Weights of a small model that predicts nearness at each pixel: adamw at rate 0.0035.
Rows from block 2, named by matrix and row number. Each number is 128 + 32 x the weight over its row's rms, rounded and kept within 0 to 255. All counts start at 0. Numbers have three digits each.
# fc2: squeeze-excite expand (model.mid.0.att.fc2.weight, 256x32), inputs 0-31
fc2.0:208121142119136182117149107139102191122172127123127117210173136198119119126136112110123104123122
fc2.1:108130083127121087084132135079118065124075123125120134101092121072064131134134121132124132134041
fc2.2:140110111138113105120141120032124076129137135115131132195190137154078140101111116137126134138053
fc2.3:180111194111145117145110130069102159123208125112144132186165139163089119138131144136137137135068
fc2.4:174118142129115114113128125060097071137102110128119117114162137073216118114136134123114118117209
fc2.5:130143178117132179191141133187111187130191112106119143176107131176170109127137144128133127151182
fc2.6:073123064128131089076133126101118083130066132128128125081069127068074126124126130131124128133078
fc2.7:144118151119157158168106120203130200117117118149146132121178122182075113152121100107112160154066
fc2.8:182109130132128129137138113096129119131168125119127139196189138146037140144129145142123112137040
fc2.9:174134152119129125119132141082102148123159127125113116219125112177033109129111122133116141140064
fc2.10:112129093130135098085131118120121079139024119137122123073068129054167118139131129129125127123157
fc2.11:190142146122109126148133122088110155132188138115120107228175117171075113145107124141136123123081
fc2.12:177164186141107163166121149149127160101153149133162116189201157170184123117138143136151115164136
fc2.13:190134121118144111110120137129139131132161124143112120213147128159024123141131129138132140143051
fc2.14:142136188121132164186142148181197191150176157147123119125169132135178133144115131109143130122179
fc2.15:186115137115145159126116138119145152108141128107123149224191127150057147101142125125122124113060
fc2.16:189102154149128133148152119027115144116130137140104130190129135158189118125103136144114154107188
fc2.17:174096178146121210145141148079101183127164124097108148185146139141145154148094118170112159146140
fc2.18:085130079127133085074136123090126067137063130130129126076101128054095122128129135125119129129065
fc2.19:222110170113112200151130121116116155116151146098118120196128124204108110103123128141120143111130
fc2.20:163129178145126185161108133222133193119153124128141120120142109154195109114146117135136121127183
fc2.21:254103155105136171122143149178119157103157122117112105164151145145166134130143133124100113113163
fc2.22:248128150143112140163130144097136123110159143135139119209185141176135113129128127137130130123115
fc2.23:167132101113116180167141128221140134120160143129125125141136141150035120146118126130135120127054
fc2.24:142137083127118152105136147116111111125096128124120108182025125141046133131134141110130115110056
fc2.25:168146139120142220203141138199122183132128155116122141147159124180104123138138120113140152113097
fc2.26:190108170121131177157108156205096142126143118129104123149050120161134092118114130114110133118194
fc2.27:203136147105143186174131143103147136122149103123128130212168127178071147131130110139131142123077
fc2.28:197142160128119146100109144110101172102140163105146156241150136140142098160099113118141143096136
fc2.29:087131073128130090060121126094120070126049126133120131094073126067095134133128126135125133128086
fc2.30:185121173115108167182104121210155161106135152155111152141196146161106121108147112121128112138079
fc2.31:157142176141108178140121133102144166108171152135122145216171115188066140107143129122136105109089
fc2.32:255135187122147116152152138139108121134170152130151149125141138164151105146130119105149129123185
fc2.33:196133180159135164177114141120159158131137127114130129180187103161066126133114107137137141107059
fc2.34:080116067125121074065138120112123089136067118141137121101046121092068140132120130131124122134097
fc2.35:153147155113128166189143120150121181140211098117134145194164143194152143133127119142134127146172
fc2.36:196119160088118159144130143206127162112151117137129104122214151192121108116126104105149102136137
fc2.37:189122127142114188146117115177143181123163138116128113156094133190203143130115123136116118117198
fc2.38:091134120127129129099113115145124121115116123139126124091078124118235134115120136141144123139242
fc2.39:145127203120113119099096096121158191105180128114114107168087117148155158110149118118114116148214
fc2.40:106147160120111141129108140184133197134133111144141146157123110200213131109137120110142113133205
fc2.41:213129179113138107118140118117110072150116154129120109149183127119197117144128122144148135150210
fc2.42:166124164125131180157131130191140180122156138131126129154169133168224126130125130130128124124201
fc2.43:154148151090132182172104142109107091112144137144113105169166115127205142134156124102153132151219
fc2.44:207141114123101163127137095166095162119144085156131158161186135106127133144166139156142177166189
fc2.45:086132066126128082063120129080123076124075125129127134091074135076075134123123131118120132128076
fc2.46:145148174127140105159111148130133127136186132144112121126112120107229136152112129121123138136235
fc2.47:188125176099153141113151127120143188113163132129134148226120109164164148154110121124105120152186
fc2.48:190135134153105221190130115192142169126165113123133117125150107154191111127147134148127144135148
fc2.49:192133197132110176139129120168123192135147116127116131153193137151195122112135114147142115126187
fc2.50:209123128142143208179147134118128157145113119146136143189146131184077111121148128141115120135071
fc2.51:117132155141123149138108131036106180147135163103146154209164113120179133130111114162133127137185
fc2.52:214138154103121146125152128183101096159117104100105155164133134160073145105139108129156149152051
fc2.53:081130078134115101088129123121129086120031120140121133093039120090092135128142116132128127121089
fc2.54:134139181112128211199147115183138177137160139103129108136146111177199137114144117116127144139136
fc2.55:169148176115110219186124126155123173134119146114098143144170131215121121130121097118105142135128
fc2.56:150146176117144195166128124182156179141167144143144140157205113140162120151142110146143125116195
fc2.57:120152147112138173132120136111132130125113125150152121160128105148242121137103156126146099132228
fc2.58:193119161133124197159138136185135177131188142127133136182171134186165118127122129135120127127174
fc2.59:138121109131138236148159119209084182138109102128142139109103096130115146138095158100114119148115
fc2.60:097137076119116081077133136164137104118091112130133130095058138109214133142142114111139121129201
fc2.61:086142103125120083095113123203122118122060119148144138053041137086142132130129132121130129139141
fc2.62:173126160137137166160137121193150181132179140129120121195153122192190125134126134128134133123184
fc2.63:164126174136115201194115145179121196119168128128134136169187120174146114145146119124132103145153
fc2.64:137146158110144163160122110186121121106137122130134157139207126159031136141104108157138128138064
fc2.65:145135160139144127146137121123108142124111102131119111082120133100239140138137116127117139138240
fc2.66:131111193126138173143138138236128167145159127135137137127186114172182111111129141117141120116165
fc2.67:146144174136122176139133136150145168129153121142136112134159125179241117126141137139119141127211
fc2.68:088138130133151141157104149184136162103204160130152118154163138214090118133133115101134157126069
fc2.69:211118197128138141149139136128146140128165131142117127230165131157157133105137124114138119128187
fc2.70:122123148136134196218134140228160194119142143128118132148138132177131127122127118131132131124124
fc2.71:184144183111127190159113111088133203139173118096121119191150145161144129148111104114133133110175
fc2.72:085119078124129119099118121102121094124074127138127122078086119073049136133129130126137127133036
fc2.73:156138183144125202226141125156122183130147125138132142170160131196149127114141121143131139124118
fc2.74:191129192130139164188120114185134177130176134120136134147162116162192132133122115123111132137189
fc2.75:211141151132140117105122111163135129108211126112109126197203153167147141148145119137139103127147
fc2.76:087139129126114137139138139104108104122106113123128134093092136113251124141112123128128137130226
fc2.77:110103190133105133133130124109117148106164153127111138189095107177239137135123120111120117130181
fc2.78:162141202151153141166152151121108209130187125137102144195156151166142143152137138112129137153093
fc2.79:170130194141137102194113138067143118131169149115128144148182121152180135124147148150142124116206
fc2.80:157140171120131158182126141160147186139183152120139124180205126178168112137120124151130116141184
fc2.81:174132182096108152207143135153130126103210125128134130183191105168130109147125123146116137127156
fc2.82:114127173153142204204113125160126171140166104139134145132185110207087144123128131141127106122133
fc2.83:128111169147110178164121120178140149111185133134146126154226132176182119111142140116142115117177
fc2.84:068122058121119086086120122071127057120077125137129129075073133070121136133130129132121127125124
fc2.85:113116173119137135168127137090126146139162118136116117153115122173215136138118115117115118140245
fc2.86:110148079098099098127137136126153131108106140114099150166079121131063121135130134152137148156012
fc2.87:066122074145135153123121127167114139122071126145130120057061137089075128118136132125127118122056
fc2.88:048121088123132089098135129062133070132089115120121119067062129077154129129136134123134120134158
fc2.89:179141167138121195208120141183132192132183116132140141168169138177130140130131137128127108117119
fc2.90:219130198116120121119132129139114148132148110101122152198210128183121145140117152108139124130121
fc2.91:186116184116117216182134117204131184137158118138124121139139136160158141117119134132116138114170
fc2.92:140135172129135161140150135105110143146213116107138140207144130167189137155104133110106119122200
fc2.93:088109077111112166161154121114152183146228114144137120133122126167156112100124105151159157123185
fc2.94:180107187118140153208138146215140166149191130131123130159160130150145126124131123126111127140170
fc2.95:180133138115122178172152150163136191144161153132105151165161105196189137125114113131140118153183
fc2.96:076132061133132070064123130081122064124083127123127129092058125069124133125126126129129129127126
fc2.97:174149140133134154155109105137124139126193177129155127217220109153129114109120138158116155126143
fc2.98:172147205128123170200128140139157193136185138140131111194122130171123138138141135110109103120108
fc2.99:195134187140124174179129120190132183127181125125132118168154130191177134130119127129122121123160
fc2.100:102124073122134100071125131106126074122052122132127132073041133060138125125124121126122128125131
fc2.101:144138163135118175154136123187157201128180147131133146130122111171217124141120144123119123117191
fc2.102:089120063130125062080119135057123071124109123130131119110042131097084127130124122126127126119104
fc2.103:121128094125132075054121138094121078126103142133117140100071140109212130135124125134139122121207
fc2.104:201118212118113120178135135145151169132204118147133129169191106155142122126135120125125137139160
fc2.105:144150098142120028117133143097131039134120130150111117121064128098166111144111145110119116107175
fc2.106:183151109123104185176139144201146155153163165153117127157132141173054147133134125114139134140076
fc2.107:146144161128138102098142127053102094132112128144140132133141141136227138118133139127119143140228
fc2.108:163117192128128170168120119202133197110179132116149119156140137194162135143144112141108145116171
fc2.109:149126168122138205148140108165140201106176135123135110185164120202137109107143117147138136130085
fc2.110:228135112139143171174113115179137116108158118139142114185218135147128134121117146118106122141127
fc2.111:164144176133143173204118127145146130129211135112128146171204128131142129151134144114122120144186
fc2.112:187109200132151161132116107177153147113112145131148120133236118147190126119125115139138136142126
fc2.113:156119170126135126166135142115132172139200117126116146152140117154199121129122119133147115113241
fc2.114:214115179125138177176136122171138191136178121111121143187186122146124144120130139124122112114111
fc2.115:196114180142127138124128139098134124113180135146143127139206115171202104136138115110133141136199
fc2.116:138126190136129155200139129189131182130215118128139143173136135177174122137135140146121121117151
fc2.117:186117165111107181150112119080136211118199142122126138162114145152184108113122133118144137109173
fc2.118:191128165135137207203126123200137175150148119125142151161177142166139136144144114123127136120114
fc2.119:145134200120121180157108138150149197121145112125138143174181145164198124128117142131125113113194
fc2.120:115117157103116178152105125142140204125150144141122132156154121162225141155147112158148123129200
fc2.121:189114124112128117143102148088126137151169143115119104199203126111179132122153119133107129120213
fc2.122:200136164141136181181115138203143137130167129126140120130215135150168114129130113139122133122173
fc2.123:119124082117119056068129140052125043132088114117128116114065140090121122138128130141124118127120
fc2.124:216133143138135174158117138153139112130130149127120124178214121179056127141118122133139120112092
fc2.125:171129196139121201138111094146118201154116096120143112111182156169158140141134115149158090130163
fc2.126:181119176110148124200103127135147144127201140095107137216148108167154140118116108112110114126160
fc2.127:136121081138135121080134138130124089133036130118133138082031139064165131138128126140137132137124
fc2.128:142132202156113135193127128083118152151152125154121139135036139179168155085117145137118129162142
fc2.129:092124109129135085078133138078133100124075128127121134082067136080202131129127136121120121126208
fc2.130:107125143118122068110121136039126091128140121141135139145110114123206120120132123125131135129232
fc2.131:221113164140123185178134135119132167136152146141128139216176131155102123138129117124141113141090
fc2.132:148110166116114168113159117122087150164170107154125128230192099173094129144122119117124149123090
fc2.133:079132066128124069059125130073130069126080133130126127102064124083086122126124128125135118130103
fc2.134:087121103119122156122122123186126144127038123121137132053034120091110130138125132133137132130094
fc2.135:092130094135120075088116115060110077134118128126131128154111125126024137126141122128134128116053
fc2.136:242141160147111161149120107163150149110184139114146147153149114166178148109142131105134154133171
fc2.137:085127088120133155116135122172119133131064133138126121094050121106058123116131138118137121119035
fc2.138:143138137122134101126142139050110087140165124131119133216138107130054118116138116111143142114048
fc2.139:200122181130116198197111122184116189136154120136121138170164137143109129105141148132116106110099
fc2.140:162116127127122089084104144011112088106132140108144122208147131096102149114133131134129101114113
fc2.141:169120131148131161117118130161108123113162108112114133172159143169022124130128116123142109115035
fc2.142:180117180141131182164137129204133137118162171135121114148225114169137106135125110132145146140138
fc2.143:203125174151151168189117125160158143115204116129128120140193147153101143150121154145115111145089
fc2.144:212111147106119113163123121095117112119164129157144110162216124163187123121138137111141153145187
fc2.145:186116124132117119122151117084128132151173108143104134202119143159040128146130120148143151124046
fc2.146:115138159131114212166107129181133179141081137136114133128196131120079148113107112144121110111058
fc2.147:108147183103151140172144152124110130133191116145143133161204138151173126117113128127115128103224
fc2.148:154152192154113146169140143169119212122200138152116151189125147161136123112121144156123128135083
fc2.149:100123164119122191194135137219133212146141151101145143125166136162137122143117121119136126111099
fc2.150:162120156135141213211113138158158180129155146132118140180166119193112129112124122148146129129105
fc2.151:170146172124123185172127113182130169143172124143124133147234105179132140117124136112108131111144
fc2.152:078126072126124069054123136064119065136086136133124133092070123076116126129121127119123134130109
fc2.153:153127166151142200169114140203151201111150119123147136145190107180124146148121107149114112108122
fc2.154:161146182113153160149127117161166214143162156135115149149077104190081137110103146141141159137098
fc2.155:149119192140115196154107111182136188110152144159103137145155135196192116096107119122106118133146
fc2.156:140131171141129162142134133161114195138171139120142117213222136188105134117128133122134125141106
fc2.157:222120157136120168178130124181127121118148119144113119203173141179091130129142141132119149136082
fc2.158:213136158107099129153161111148128142103153129135099151165169113182097105153137112105099144096046
fc2.159:101116139142127218210113121195163174129161127133114115099185111141119110108135142120119120111096
fc2.160:124144172104130180165107131176122161104163125106110111193230126173151143138115133133136119105152
fc2.161:083151061139105113085141124152143128106094096130138121071119143094046113104120141113131120139048
fc2.162:213133154128122181170122130186135167140174122143116134163220116171127136120134126139128126129103
fc2.163:133138196134139161183118126137138162132185132116135142203229125167102119121116130115118122119129
fc2.164:119121165114124174167107136190149188131174126143126123136243147160153144140139132114111143138133
fc2.165:170129212109123149150111143092143183146174109112130125189186104200155124136114129143133106129137
fc2.166:100121148133139129135140129142150151138144115109139138141119114133244133111111117115139142130246
fc2.167:147110117122114168154116109223106179114188124149110134167101118205088121128113142111150137109100
fc2.168:212148160145142184175142142169145153142165169134110126145192132170154140134121137116117127138193
fc2.169:184142188125111175163127113131132143144162128124123120194188117174155134145115146125113131140217
fc2.170:167121112139128077071122117015117057119142120132131140175166130118089125133141123131138140126104
fc2.171:111127205141150165215110145160159138153197104105119112120179130147105143153105124137113158108154
fc2.172:174129195121118156161137115093141182119164132124115121199218146177132145136132109111108117148124
fc2.173:074128056133125080077123132101125079134070127127133125072063130061101133126134126126133131130104
fc2.174:194134190129127172181137107193145190136167130098150138125186148120166129153147143130105106131143
fc2.175:174122194103119210159116132138125177143186111131141115167165108164101141149138130134124104120063
fc2.176:145124190142146148185122132159135195116191144114115108206174127190152116144136120118111130141124
fc2.177:176118169107136108180107111120149170108177133132148132191143144198169146115111142111109114133205
fc2.178:101128085123118118101140121138105091121041104142116128072048128056088137146121122136121127115091
fc2.179:177133168142136195185136114161152195129168140137138127184180139179158130122133142141131138115174
fc2.180:192115169121144174216122140171152166135167132125149143145197119183119126111135125143151121125160
fc2.181:247144167143123164165116131217138144136150111120133131147163112164138131135111138142129126144150
fc2.182:139153184124122134185147154063145143123198131149137108165198135181140105122120137150150115134075
fc2.183:181130161140127163193131143112125157141168135137126126227220139152120117115137120122140137129117
fc2.184:117119129129126076071140130030118102134139125137118139171111123117210122143125130130125122125207
fc2.185:158145197129135161217120147145148176114144117114109107166220137146117113119109110133148141109142
fc2.186:110111121129108175128148135213132146132080124145112118049091127080210132109139112120147141128150
fc2.187:064132157100136143201154115203153185103198117102115148127124101154136119109159145118142108115140
fc2.188:120102201114115110194116143114122207119196127136119126159146111184174147142129143148148134151157
fc2.189:073135086126133058071134121105122075126091120126127122076066124062158134139122136118119134136177
fc2.190:197139172126119175170132125182144165130148130133113126166182132143214123118132126119122124138194
fc2.191:147115158103140200133144135208133213116170137126128107194165140154126152131130122128146128142091
fc2.192:087122112124134164126121127209125155126050125125134136037054131099141135128133120131134121135104
fc2.193:177141129107140165148124144241132160140074134149136129068148144089150145121126147150128156110087
fc2.194:174114198127135168199140134150117180121166155140131126212161138172148127117118145135136137119168
fc2.195:105122181121153136132166143154123214124135126105142150174187148182158098160141161124105161129183
fc2.196:102108162137106186190134124216149161114192131139132106133203133150110116152136118131120146105115
fc2.197:196119166136151163159119140129108187133190139109134110194146140170164114149114132123106113129203
fc2.198:193126180128105185174157130155190144109159126129146147173203117107099124109147122109116104105101
fc2.199:144108187124125155149130144120146175123146144121149107178216151155179135112106134134123124147215
fc2.200:138135177120134141203128121130131168130162147132119123177160118204179125139145148131140119136217
fc2.201:116120208118148157157145147147150218111155156148129102171155153185181143134132117121151137113160
fc2.202:146114117123149199185095118213135128133108121148148159135118112211083104142129165128111116124102
fc2.203:172127180141134173169138127171124198138185121127136139150188134189180133142129142105139098128165
fc2.204:143127164124116137159136115164144156117176121145128136163146120163241130124123140139123110123220
fc2.205:127132120141116164135129139206122144140035118124138126028070120090138123129128115143125129127116
fc2.206:153112213101110190221121115114139124127167124143131113176181104148154119113135117101110124147129
fc2.207:137126137124152132147132139196155177150185158153152145204176125184083133114115146102154128149084
fc2.208:120116089135116157117118119183126137129045122136127116061067120104067135121127132121119122129046
fc2.209:160131166100104136102158106069105148112162068140102100204170119183096103110121144144104145149091
fc2.210:099134070135129067060125130067114064129076129129121123098088131076100121122124133123124120135073
fc2.211:205132209123128162131120126166121154142154135138115133228167129174147118113142145143120124116154
fc2.212:158140188117123169188118128186135174136210129136125133189182137183120116116125136127125126124122
fc2.213:112138196124116107138108126150136167114221132157133124210133151151171138152148151131123148115182
fc2.214:182125195127134154176115117217141144136173129116125120106188139143158145126117130107117143133197
fc2.215:090135063125123072066132120092122072136070119128122135085059132079100125126132134133136124128084
fc2.216:161113177129137171148120126168139163120175131137136122166141135166223121125136123118124127137221
fc2.217:107148176115113136150144133088139143111209129127111122164176131172191145123146112116107135121219
fc2.218:138106169127151178154156095157161195152095141142154110109143117195204124130154108127099167144101
fc2.219:106105057110159097099123115152101133163087092104129142165043155107128161115103105086132100095164
fc2.220:100138093136121160113118129182118151118034116127137136054033123093150127135133135133121122130124
fc2.221:167121124137126203185133105232134125139129115126133137124183130167070133134120127118142110138086
fc2.222:228126146142140143150145105126128132129205098134127109192189149161123150148108158121157110146120
fc2.223:086097183173128156098145154155154182101162151102142102157198111182156163115096103132119103131154
fc2.224:176131181142138162198125144188152153124160131144112134179134127231132133144132142128111118148129
fc2.225:215111189113149180193117120169137155138163164127132132171136135146166138107123125137112151138182
fc2.226:160149123167106181116154120157168154153106184155124128165144129160226130124157143126132091119180
fc2.227:218128167101138142144109126150133153116169153107145124215129112169153118118144117111132132139206
fc2.228:073132071133134061070123128066116057134104128130132131095079131080095125133131122127129130125087
fc2.229:203119179136110194209107123122122141113118162115104115131207140128151148110147138133148109125161
fc2.230:205143194111104133183150112116127158113199145134149121159178120195113119104108145126135151112123
fc2.231:182141166137136165208130124111148189122175139140138130174107135204166141130134122137119121126181
fc2.232:152129181126104169194142117197145175128165112113123103166200105169140113157131156149121104126154
fc2.233:169103207134129170172135120217164182103145136123154107166161119159129140115139105152153120109130
fc2.234:182144157138108173125137152148146176111156127129139115189106128163228114131123137152154141133192
fc2.235:206126161136128111167138115121099158140217139142138142214125147185116114147143143124111118145119
fc2.236:203130174141148188151131143181128180139181126138140111147157110167190116126112110144135144114180
fc2.237:192114190147115228178109130169140156144144154148142122180167114149135150130107122117120110149138
fc2.238:078129078134134058067126122078119066120096120128129127104040119094099119123120133126121132127099
fc2.239:079124074131132063066129122082123056131086120134123125091075133080092126123125127132123126125082
fc2.240:190137173141128160145137139162130176131204156129118120172216141183150144151132117128109132130143
fc2.241:183130190142137162149131118152130187119169118122115144164200136203173115126116129124117143129181
fc2.242:147102198118151182141119100177132206133159134152143145117121108200102123134132103135134137154066
fc2.243:163115180149140159175141116197136178117151135108133113197132145188076135138127147147118153126074
fc2.244:205117166155108155149124109108123151132190117124109108207202120154179144115141143109121124116144
fc2.245:072124091136124094055124131122107083120077127118130129060071121068172125133137123124122131137180
fc2.246:185111148106132192161147115100104180141174122138117144173179133141058133128143125143147128129056
fc2.247:149127185137137119140116123135119171134172122149143132131158110147230133133141111132145133112231
fc2.248:147122165120135175203118127186131171123191144122137120187190121200148132124127127137136126126139
fc2.249:106110170109147159160139139130139202136151140145132144151230127166104122126136149156149106123056
fc2.250:086136183131115176166125131131133181127202141115141115184172141174207117114114118132129130140152
fc2.251:178107140128127146142122103065135132139174133125153138188209131157200119150115130159125138104182
fc2.252:077126076131128066059130129087121070131084123127135136094056126081092127122135125133134133134090
fc2.253:165128160140143180148145142172113199124182138135138116183139112203171141108118109131120115144188
fc2.254:136107195140128170204136130167124190128158153116126123130198123181159144119130114144141155112175
fc2.255:084124072132125125101133139166112106124068115144130123083034125084079117120119123128127122125057